config = dict(
    train_examples=295000,
    fusion_encoder_norm_position='pre',
    fusion_encoder_head_dim=64,
    fusion_encoder_fused_qkv=False,
)
Rows from block 3 of the image encoder of a small model that answers yes/no questions on an image's attributes, named by matrix and row number. Rows with one number belong to one channel. Each number is 500 + 50 x the weight over its row's rms, rounded and kept within 0 to 999. All counts start at 0. Numbers have three digits each.
Before each channel's rows are labels from the 100 images, of 14976, where the channel reaches its highest value: "top examples" is what is common among them. Only what is clearly more common there than usual is listed. The data: histories of elementary cellular automata, time running down.
# convs1: 3x3 conv (encoder.blocks.3.convs.1.weight, 64x64x3x3, each kernel summed), inputs 0-63
# convs2: expand pointwise conv (encoder.blocks.3.convs.2.weight, 256x64x1x1, transposed), outputs 0-63

top examples: large cells; 001 turns on
convs1.37:413452546492545509542538632546531457399509462533576477519523558428480446520551599519434559480423499461438507437561514469531577551563510553525506594577530515480501504496474519492519501480606487
convs2.37:498394540567637421473504517508538441513519507499426524582501546486562493506538549522541522480528425648544510532477572576464459459490405428513452546575560481476527414425547446482437523526448535

top examples: 110 turns on; 001 turns on; 000 turns on; rule: rule 67
convs1.55:435397515518584499524462562435438541448494460368484488503499541489511472521417505588402482564465527494456474431515458442502500485480468529449512539360529537528572474525510454426476543540565462
convs2.55:482510460548552533517459482498506459510483538503493505475481450441479459490496525519467444456506558488441507634565526516500438501500510472641502511568477479575456483578503449523562548514451568

top examples: 011 turns on; large cells
convs1.34:574536487476528395469513400563451507516521489554497556382482537568447494505543497563413512502408484471563522423465483499505480433502578440531527542586523391498484489547400562526500552515507487
convs2.34:460501458571483516477567512558410437536549519482396541456458475425453521536549562559435477497570552447515543481487495507529578511425497561557445504437575475502480542504506512420473519458614538

top examples: 111 turns on; 000 turns on
convs1.32:538537533491414503412455545479464492476467636477562493515523444440499486548466492506584505525415500489483487486510477557533466441501484653605455435410380455524485469477508546533511476473500464
convs2.32:491470537500526505490548515465384532486482547525409513559478533487457575570446493413484492534446451497462531462545552549485411460509603654599475471406491497499522509428476496449557470509446566

top examples: 111 turns on; large cells
convs1.28:480436504546438544436533371432427399510499464500530475471465487447442484501529478386577458440566446497464449422491506522533490545513526454522520528562538507497574540462472568450458442379472484
convs2.28:501484453510448476491499481474508534529548462528552494539484514501503488550487498518562493531520358501491487513441532453512466504447442451357476509564491550471507450514474514495468470461382478

top examples: 111 turns on
convs1.3:575484513531527398486505554439554468443482513487489533431410523558418502519515577483465600470578520504529457517505437480457561547438441540448532489435464446469417440444543527490508356492485544
convs2.3:506521543588543529490549505443548560479551510475454489551485489530518572477493431527502513440448453483508515507496517557510474412480530543497490502561493437448505490454493559496654540520472512

top examples: 110 turns on
convs1.62:474499444491576526537550475486576539384517464486510580504493431501515537435485508484653566528472523541538469452550508385548524571452473446522500571474560528435527453542480474559492532549413562
convs2.62:561552550544500522503553504566609630496568474477427503530535394535517456495476453509465467424488408490605521458506494485553445520540649425363467540507524466457553498484524508565642517471640519

top examples: 111 turns on; 000 turns on; large cells
convs1.27:504465524489474501523493541477640474417536533515511522498565579428538549498444560553509568434451511499452464590511442467542443578478432597554489445502547465397459476471456534453487399509491552
convs2.27:548561435434527515560462470586419701514446575498482456461489617555432433504488513461511502559472468433469523458546459537480446447498548547596555445460462439466474434535485466534513525503497433

top examples: 001 turns on; 100 turns on; large cells
convs1.56:386474535453510528538520522529462423462509516555504470547579564429553534584461566453471463470503504535474535553550578373458559506534480490477477538483504391461510555547580459574494471533461403
convs2.56:509432486565604504545499503473557673485488521533472503589513509534461494487479498522483521453518533495438510495534503439474459482454527519440538527455416436523532452563495472523393504543450519

top examples: 111 turns on
convs1.33:495445573542476405498501513514406480482487450534471496444516476463546513510659530466480507468462495470531495474473495514542472499554538579515487466437407474388454582456422631457483456444471540
convs2.33:499430525480411465491531459424566480534474463486597555489515443549508533463472416415463480472510563510467496557445518465502477491486521600525473540431496532562500484445550447533476491497490497

top examples: 100 turns on
convs1.31:599533487493479516492552483481490504493514570459470540437377514496487494538515532567350512581655545516494508529435456592536444484495386460466533537519525547549480501485504494438508507517463549
convs2.31:530464472568567464538543506453520471586483495515497477555455538497498500522569580515510439512558436493489529508469609444551516553495449497476479554478455458468497479661517544454413505498547454

top examples: 000 turns on; 110 turns on
convs1.41:440502517436484596392443459454516542439518513444463502531535441410551562498470464594534433483566529545512505558471449503491476453518437442495524531484507562472588445476486420467475563448602410
convs2.41:525529508499539550433519432482564498521549515509544409515464433446563525502441414333479527483506556430473474544487530509446521478428498571595450510535470561476561502530512508509461556516450503

top examples: 110 turns on
convs1.47:468590509520532564471527558439425525488484563481549472505551628533465471477447517559379440479538480447506591439484448564566502477433490600492547464515464552521538610491496457446487543538516471
convs2.47:480561462519459527505447492518399356509551434516505461460478552505372592468480518388525549483516604480469524534573547472522468435500513429547497601607486529551446448529431505460460495512528574

top examples: 000 turns on; large cells
convs1.16:516577476460441538381437500464479476535596494572532518506457484400512541539508495490497508437621430544483523506534522516481426451514464622445493446504540531461491587507528607472458434479456476
convs2.16:544495526484450469473502546467407493443484497557525526432431546512455535545609501568536519487588522481498466595400518481562479439498452436511574495472475517518486569496505506467518504518615466

top examples: 000 turns on; large cells
convs1.1:568565439465481517463519506583487526527421502549529507520410462509514465441508534532596560496570506491430485542474446543593471537431560584611498557548412555551508529504439487583525560497514569
convs2.1:521510579437502475432573518527435635490541488531525439549641518546536433464391559359541501544450544520575463458528457478500514469544470460450475464491526506552541558472506582507438519479503473

top examples: large cells; 001 turns on; 100 turns on
convs1.58:549497501525520408502482476475458411533494474643440512514427561466425512418541525457664509521453525472593502501558532556487507509473541451545532489480530478573500609499447487482501469463449471
convs2.58:486590534431450511498540518431448463517601594524491443518500431488637465509477493449541434469554488505441514505501476526536518517526482493441522503512514445463554566525514538580403557606558515

top examples: 010 turns on
convs1.60:635441529411558485554458470519621614550471440438504478535502465564549466517532477541447615519539518484495516567533501473507493525514475439468540548572544546479482505434548452520517523527406550
convs2.60:448470516451443541533482493419622540520491517480516502541532466492617486497520487517559466508387492621578501393497566442487524581553483525626522486462557455499411496466554517577525504494464455

top examples: 010 turns on
convs1.57:562587539528475482506585441498563394505462511542498546540514517560492431490532497444398562508545460507468514464477547453577538530513621527516572570484463435518489436454565476586576527578509547
convs2.57:525519507486516507492519487582514632526442574523465526529534489478450501559560454622492570521430472449617501410494531495512558594471535475324517506431542480501495492513512567420549499471575535

top examples: 100 turns on; 001 turns on; 110 turns on; 011 turns on
convs1.6:567542448507547495561422442533472456489508454486451469589551514449460472453463491511426501573488499519541595526579547439524502443459589431491505454482413483449407530463572515549550534480367508
convs2.6:483569556550441502502482451594504512444477520563390509462537492539573476501446515488530502498481768469458557514528450551512510472484502587641501482483505437484493502561469491433290501464505484

top examples: large cells
convs1.24:495608451419495533548478514558503520493463476527540518558569566386506450520445592507624503411468514486525556546503540484575444461497551500475496477498449590499533538484449516493539427544392558
convs2.24:461528435522496495477482552515429554541556468525523447532552435520442528590481485504470472602465458514532558492480506499525551530537460517570469428518471510462494605435493543527447432430617495

top examples: 000 turns on; large cells
convs1.13:509483462526417547520468563526445514539477447507542507468480517630545428400512537420358393480444445432505510531488552488551485479451483451543474522513466552510425535608516474487443527487551508
convs2.13:487503410505521444491484524486454438450472509457487538526423495551641526552475500463446531504561686450486468534483457556533480521445482461494485480471470460494514479423503505475396465468476483

top examples: 111 turns on; 110 turns on; 100 turns on; large cells
convs1.59:480436417425534495544490405507523473483538569506530488511512488414454518525521508559564517479521472429529567466514475488399549537500490410479507356464596529417459396533565464500501441553459505
convs2.59:486478544498504477507481484660548470527473583505561513467562550572482490500446496487475431474463554500570458521514488456489519456475524538639511530482494615447517517508484494497486484459461522

top examples: 000 turns on; large cells
convs1.48:426488583539458451495448515525531551432462428431562522408547455480506537528476365500418549418467508480450497549478477533423502538515504589501529485516493504474395429567469416479461448451555495
convs2.48:473489450467488453478499440416414486437457471471460482499496478475523454507586495603439562514527542474501496452553509615468475545471520474431475463528471433470520598472570512498467500509489548

top examples: 111 turns on
convs1.45:531441498451575507450542453496469401505559517468534554453506494450515582538493481535532591459523526512511593501499537529529547491495412450528470311554571562527547448502527530527436475566540457
convs2.45:437465538380578484506487516475373518522457443542477426528392456442424505493493447379503538487446358584481473454543466561487513555495548519515451414518582437543516492506538461477417507509549433

top examples: 000 turns on
convs1.21:453538467571516542444517468467388512514536525473557445516543604444457434478514410536409528543489468496444517482560441529532483492528482597518456437532468519519599492527482606513420605496502433
convs2.21:522535501518567470479513518503451610555500520492521499482468483468425522534436498420557472502576395442447471457507547493492480528479527490495415594555453548593461514426527543483542503472503500

top examples: 001 turns on
convs1.23:506542549453533549540573454470466525566509414554436430550635544491503463458561491534497466461608549527450498467559485543460516504535508507461500642530485512463475561447488484393513503404517526
convs2.23:433512484465443427462481537513498524498579480501504596506592386494462517437538517548492588476458602510532483548514475443489471448549511466409545521487554503491498517519518484475416480502447471

top examples: 100 turns on
convs1.10:565461563560518539521603539546562490481516552537576524494467600556492460570456556444525499462523500453554495516484472463533506454494566508519526611574516511505581544508545377469518559478634516
convs2.10:536572505446495499516558519562557612554536531468435490483499475460541477535488476492545532521479332471496510566464548538571497545448498472408495497489494501483481566511476547545415546533488556

top examples: 010 turns on
convs1.26:507446582485529508539546415454523482527427468461448480567475501495439461497462545502502538546484540575509534491473498510539485596551516437509550413544507546468530476393503642562633590490477502
convs2.26:475465471516538432551455562482425365514474468552544485530481580481370527488563537610463476501500549412508496530474472449516563478501499585573443536515589504572519610522507529532581475446598532

top examples: 011 turns on
convs1.15:518471568584502537517441549496499542579503548482462437485585510545501451552550476559410447504493469427472486388485475461382528502534604584491434501475512483469546458467534511453458600480591502
convs2.15:537528456498531455475496497488530443524486587471484514512524446571492462568542492605516356489567446588501539450473458532475484597561479401549483491559519485442494512474503469488309497544373593

top examples: 100 turns on; 001 turns on; large cells
convs1.51:437567597405569510555451506515560570473515472554492468573493547500524573431553456531564536510377495514506542576569499484379484507487451517488492456430578490480472569465536480501430543546461528
convs2.51:360489522531479482553497500480434488514492456511447470486480493498452637417542478527414482391607593464458465558524529467533409458480447530546506483546418497530513551531524495569354541466410527

top examples: 100 turns on
convs1.5:519493428466440498463415470512423425564562518460502520471393529487480419503540512376521525488506468467556523515446473539548461531476411557560500509512630468494508513472561589465521459596442538
convs2.5:512436514541535462519443526486549547503566502548492509569529579664499537467480560535523495481512520475561466472498457563499585462487449483453478526633528499459489533448462485463522502450563501

top examples: 111 turns on; 000 turns on; large cells
convs1.52:513514456502434488491555349532494462580530462548438569517526516481489471494515487475591475503622535553510547492503494523583467484496528406489550590448473473526501539409493504514501488546351553
convs2.52:532506489475487520507430477483466522497532481491525535449473606533460501543514523423534475618526643544528506538495508575487473436536532473334521465467531473538474510430548483467427499492474564

top examples: 101 turns on; large cells
convs1.11:468486420538561548494608468435431510490469457457410441503610519462493551481504464540369505495502543485526557491544455512447504461528464472477546470534476447619487568512549535474488518579384480
convs2.11:478417582518505473516585513449591475493517504457537444494600406449439517466509570466533441582535565593466480459546506432446520560437480500539534502463480497541476504494582549502536498434514487